A small image flow-matching model, trained from scratch.
Model: 48-pixel images, patch size [6, 6].
Training: nadamw at rate 0.0022, 11000 steps, batches of 128.
Rows from block 5 of a small image flow-matching model, named by matrix and row number. Rows with one number belong to one neuron. Each number is 128 + 32 x the weight over its row's rms, rounded and kept within 0 to 255. All counts start at 0. Numbers have three digits each. After the name is the row's rms in percent of the matrix's.
Before each neuron's rows are labels from the 100 images, of 14976 (inputs lightly noised), where the neuron reaches its highest value: "peak on" is the class under the peak. Only what is clearly more common there than usual is listed. The data: rendered made-up planets. In brackets: how many of the 100, against the usual share in percent.
# fc1: MLP up (model.blocks.5.mlp.fc1.weight, 320x160), inputs 80-119
# fc2: MLP down (model.blocks.5.mlp.fc2.weight, 160x320, transposed), outputs 80-119

peak on: planet (82 vs 24)
fc1.292 030:177119144123120082140067072134076173075139135160203126136103161127150155133131150148112123100129148094129130201146139119
fc2.292 034:146149179152168143136131184063109131108090134106090114147166130132106145105050157090105216107101104138110125097056100110

peak on: planet (100 vs 24)
fc1.68 093:159163151143135143180105176075148169122149154106191103154106126095104130143159105111161023082135165092086134142105136077
fc2.68 078:109157139163065118120115140150123148084119112129087163100128080196132106128090131137120255141139081138151129119112184081

peak on: ring (58 vs 3.1)
fc1.43 047:123136167105113109098157123148138165103099110158169209169121163121106136177089153155149138082121113110165111113169127143
fc2.43 056:117150102158134150180134080103076115117125133076065110157137071115148172102135059118144115148169088171129172115106165108

peak on: planet (49 vs 24)
fc1.87 038:165133100175112172155094135143067122154094137112131169161124105167094129119125128113126156018138147121149111152110068150
fc2.87 047:119119156091135145109127122102083216138136134097083146108099118173118100096113149143111161122124126133021167095127150145

peak on: planet (66 vs 24)
fc1.209 035:125142129102093064144055053138086166099167126107196124106086155110117156135142142155127144097103121067120128157090159139
fc2.209 038:175155159154178142112152189074122175111076123116125137127148121168103158072061150091112219109113095138120120093050088087

peak on: planet (90 vs 24)
fc1.190 036:166167110163157157165090132163078113168142101098118136122150165168108171150167155126139135072132146136126136145107031120
fc2.190 044:129093166096140152093137129099092238130137155114094148126108118147122117096108140151124125121109174131055180085131155148

peak on: ring (31 vs 3.1)
fc1.267 229:188157097121111110105094134118097168094134159132067164084136128105164162124113075167161136183089110091161189126183129097
fc2.267 245:089069148074124122140173118120104126158091132144126135101149123182161108113129122120116151123140160139147110105064124159

peak on: planet (52 vs 24)
fc1.307 034:141156094180110176133062143144098149135108133116142152157131128164100149115090105126128192012135151135171129145080088144
fc2.307 042:123118173099147134100135112099075199121141146083066150095099136154124090114111152160113130096126126134042145086144148151

peak on: planet (100 vs 24)
fc1.137 031:117156079097096102134062120110163118151165092162183162127161085099142120140124115105104128145130144170137114154132131181
fc2.137 038:180156148114172135098154130114119156147121100090075116134099230142096161122094147076146139083139070131068113122122097165

peak on: planet (94 vs 24)
fc1.241 041:124125150095096084147134071146129209135123151191169173127091121140146116178153134162119173048089164083109122134196160134
fc2.241 061:147152114188120164164154142111134124114114129129082146142153116123133189125099108099154143174184077192139136104095143080

peak on: planet (97 vs 24)
fc1.200 033:225100099108152106123057097116097138121158106138213139123152178108126158144157148132112133124061140116111110135152130091
fc2.200 030:158155176140185153096145180105107165091095123134036114137138130164091145090074171108105180108131144098105155088040116134

peak on: planet (75 vs 24)
fc1.30 031:164128172132135144125125090084087205118100105158167141171146149084107164133126141130098097137102125145126115130093102091
fc2.30 037:149151169142159137143124168087130177113096116103089121131151157159133102106075186098129222116117098144126119097048120122

peak on: planet (75 vs 24)
fc1.252 030:163117099167096054153062087156076176095154130152212098091107150087132147137152144163099136086086115030083151153118136086
fc2.252 037:160151160139169149106130195077124169109096115115072116141146131152099161084056163091117212111106108127116109094043105106

peak on: planet (100 vs 24)
fc1.168 027:175142189149135116138144156069079098169121113094145070131116139141102151144093154111141118084099147109125151093149189077
fc2.168 027:140140195150154140087109170195103094100128121124085106125143146126119103092132173137093143121123135121136120119091134158

peak on: planet (89 vs 24)
fc1.215 043:154140168156128129172127108081084120135156193117145093139165100133112188110127148121137090077147118080125166109090130109
fc2.215 054:137162134139164127082113146150102169114084095116096131116106123166136135092096144164127218105080124171131124108121124116

peak on: planet (100 vs 24)
fc1.298 115:143134127146120137120123124090152114124112167120125037129101090102159108164123114148121083165149112090110142151122169104
fc2.298 096:173126155110152124109125145180110158082111118120055117125113124159085162163072140096113177149036060138093127145179139078

peak on: planet (77 vs 24)
fc1.186 164:128147083124123196128158152150090181075156086159123160163080104137088123141075095087127109152132169121152109177130119111
fc2.186 177:093086152094126136172110132118141122140148159090093082160107119150129065116152152139135088142164154107043149122089183169

peak on: planet (92 vs 24)
fc1.50 031:152156189137162095108146079138089148094130134140157147147144119131111156124159179116123087064138099123155171117113116131
fc2.50 033:131155158144118145126095181140115136094123109108108103142138146143121150129094159105125203136094104116111123105037145109

peak on: planet (89 vs 24)
fc1.208 070:132097119096113184139148104109076118090128182160134148184133139106114158147057122079138114069125180113153114136131098133
fc2.208 066:137146120093149147143125098130034162130130109082060122138081105204103061081095106132122154133110082104050098102101132141

peak on: planet (93 vs 24)
fc1.58 035:174093164147122098111095120114075166124126107145200079131114163146128156142133186147121118094095134131115130139114132105
fc2.58 034:147149183142170158140123180077095178103085134116086120149177129132126148109078176102103215111108133143120138108027100105

peak on: planet (100 vs 24)
fc1.12 033:168145176142121129182073162112138152118092124164169146126180176085120180170127201124153124124121145121098158135113150104
fc2.12 034:131168119153132123122152123134118089074128163120070108104136120182166130150159141145133178100213123120154108083182111180

peak on: planet (100 vs 24)
fc1.120 047:170151169158146120149136143061088129169132167098181128118164142103108176134133142135139083082117185111109144154092089075
fc2.120 048:148134155157138137111095146147121183069090124176068111113125107155144151098101162167101251137170128166138134081115167135

peak on: planet (100 vs 24)
fc1.16 067:188158169144152142142088176088111116140113160087174109130185161065080177117155144133170073110083156127084126144114077127
fc2.16 065:126183141161089123113106150140122111068125138126065166121114096217138130126153104159113213125177126105150156108173193118

peak on: ring (40 vs 3.1)
fc1.251 062:105102146093136114124123110128138173109113116116201176155088177099123153163109136129144173135081151078135114116127165125
fc2.251 066:169166112158136133175158103118112131143118145113065117106147102168160127111120110098136155102204047120120128077141132152

peak on: planet (98 vs 24)
fc1.193 024:174091144186097115160090061100087129122153120137217093124157159112157165163160160171108128063078121125102167134123151108
fc2.193 032:143155158141169152080128191106120160100085120100047090143123120160118136095082194101129195126119101107112082086057108123

peak on: planet (80 vs 24)
fc1.192 075:174158170168112127169090181087084153090111138187157137157172171105099180140093168149136128122110155114158144147102112089
fc2.192 083:088129129126168119145112107086070165098134160104044155135091106183170162116135135126132152115174108139094136093141155183

peak on: planet (100 vs 24)
fc1.258 034:168148156174108146180043143114073145106107142117175134144150135140117177159116149147152163056106150165112144122079090128
fc2.258 039:134122152119158146080155104120051226117141141115074160088123117160126127101131144158092140095121137153080132087129107150

peak on: planet (94 vs 24)
fc1.260 260:087173066120101119122179096100144133088131139113083087115110202130131049152125052129174062098150114089095154139110213119
fc2.260 248:157148146143097112140088094095088181105151107127050149086128126125166204161115175125118157142097050123145116139155164074

peak on: planet (58 vs 24)
fc1.248 066:170140135109147145164123134086134168144148193120165081146137096132102145158167152146148065076072162051105157117117103095
fc2.248 063:133142128150142124084113145126114207115116089124095145114104122172124142095067125146133223125092102145160146120119151084

peak on: planet (100 vs 24)
fc1.268 035:149155116184123183194077126087049185148106166082145122166166128114117166151100133144146157064104122135103130108075070131
fc2.268 041:128112142123156135085153112127092218114157117129096161082101097181123135100119142172097136096124121144099114084143108132

peak on: planet (100 vs 24)
fc1.157 034:173160117187087143157072146110062163142154109094147142133148139131129138112049141143123128063106128128159159184029075155
fc2.157 045:112128151073147111076140102105067217090143154107093137076126116145142108119125142156104132105109148134077102088146120158

peak on: ring (83 vs 3.1)
fc1.114 056:092104137083129094120158076152168173098131098179187207135093143139115122161107158187115165090110172092153122127149117154
fc2.114 064:134163107185143165176145108095078127144103149093060123149161098098144188116129098094167105126161091184117154108122135106

peak on: planet (93 vs 24)
fc1.319 033:183124136139128086130091106119068173112127128161214112101135158114128169141147158160123137079101130099125126150128118091
fc2.319 038:146160179149158150112110184059125169113101131100064115149149146145123154111061164093120210125110117134112117094034115111

peak on: planet (97 vs 24)
fc1.119 028:179136114132133081141064073150077148107150124151205102135141184088129127131147138164096128101098136024113143122116155124
fc2.119 034:154128158136170139129133189081119150090103111124078110130136131152095159069070166095119209112120100122114132087057112124

peak on: planet (81 vs 24)
fc1.109 031:171176128180124168185056139126099123126125114109148156143145121123129174151117149162119191042118128163124133148089076148
fc2.109 038:124117152089153131080139101106068203105142155096110139075117124148137124130140136157123115100123138121085129086142103174

peak on: planet (84 vs 24)
fc1.213 035:133158149183132153175094157096112141119085159099152136144137078102118195124072165106132092095157108093124130104101084139
fc2.213 045:116126117115134121109127114153074179118161119138112167105088096184103137115114121187106171096104148144127149106141125115

peak on: ring (40 vs 3.1)
fc1.225 033:185116089088116089138114058144094171118148095172223177093101160125118163155155152139105147129087156061102123113165125098
fc2.225 041:161162175161171140127145173065121154113074128123066134151152137146122150086079127076132191125153092127122150087044125119

peak on: planet (91 vs 24)
fc1.11 034:158121167196141131185104089099095131159127180140135069136176112119114153116116128123136127082118123113129156116094151112
fc2.11 038:145171145147171142086116162128111150091101100132073113112126137185159125102118154141120204121116098165122085090156118142

peak on: planet (95 vs 24)
fc1.217 032:139157116162090161120101178099074106176113088096134106120138145170116155147105088117116157094100173158127149147100032146
fc2.217 041:103117173068161116117114095115116200097150143112080136098137138116140128120114165163110114107134161134089153107138159164

peak on: planet (99 vs 24)
fc1.71 048:191144166167120116186097152107103117126101191156123114142174138144139158138101163157135127087132145082142157119092132094
fc2.71 063:086143117126163103106118105112082148119113120118104129095065120162154162107153124196120181118157158163134110097140137159

peak on: planet (89 vs 24)
fc1.3 078:124149091133076154137128176157101172106148058131136145151119119151089117130087123103122109176111195128136117175101108114
fc2.3 072:065085174056121132153113117113163146082166167092097091130122122135134083141115173136102081122134148116070143131135197156

peak on: ring (25 vs 3.1)
fc1.7 038:165123092116109071145075081169068125112173101126220158102122200090142125134127147161107131095083165050121103132138153117
fc2.7 049:176172155142175152098151172072131184127084139150071124134149108155114149078061143086117222113142073136098127076076082122

peak on: planet (96 vs 24)
fc1.48 037:165103175118153090133151139094093147186142186133175149126135168112131160148156124110139032078106149119072148118130108109
fc2.48 044:135151146145132163129104165158098192091097093152035112141154125151128181108074156141111232134125123148151115111057139077

peak on: planet (83 vs 24)
fc1.278 034:107149186095130090141110059062108144149129131142166062132133137102149165160127138142120123095109098130151124141122114142
fc2.278 043:151149161148168149077128179114122177125087102116090128138141141181107158101069169096121208122093085147115094115051099086

peak on: planet (100 vs 24)
fc1.175 046:124159133165117196136118148117097117106138168182131117200177058114127158103070138102137067110157140123183114191115124145
fc2.175 064:089112129074149061126100102130110137113132087086111146122072145162151145159123138174141161111099114168132115113147118137

peak on: planet (97 vs 24)
fc1.59 036:139138098121094064148052090110083169104165100144211120112109152102124156120132130169111155110113138057111103148123131113
fc2.59 042:183149179147168140121131179066127194112088107121086133139152142154107161070055152086121222121120101159106130091039106107

peak on: planet (99 vs 24)
fc1.97 027:251116164133119097142079098114082106123122133117173104149140180120130130150161128123121108091096127160090143156149150093
fc2.97 029:137152172148168146080141179137095156094099128107034115129137126176126110082102177113107155122148130103143112075077134151

peak on: planet (100 vs 24)
fc1.285 062:159166182177113124183093152093103179117139146108191174158145158080113183143115158107149059079166146138123127145097123077
fc2.285 064:110184150154089135126135141162126141090106133105095143123127079185135105140102153131122245119150090133115113101124171125

peak on: planet (71 vs 24)
fc1.76 037:142117101126115110138083137144179138141140079137213142115155197090123135184180188177149168108096174093084124112172115117
fc2.76 043:147148156141140160107149156078138130094116155131033100158160103140131132124115138100119132140235106104097143085119124158

peak on: planet (71 vs 24)
fc1.70 025:125106146140125074123103092145099144136122157146180105123132155150158134171162166140097133065101155100117146114132158122
fc2.70 030:146161165144153154104125179088118137124113103107064103151150149152120160123083182104118172121132100127128085106057100116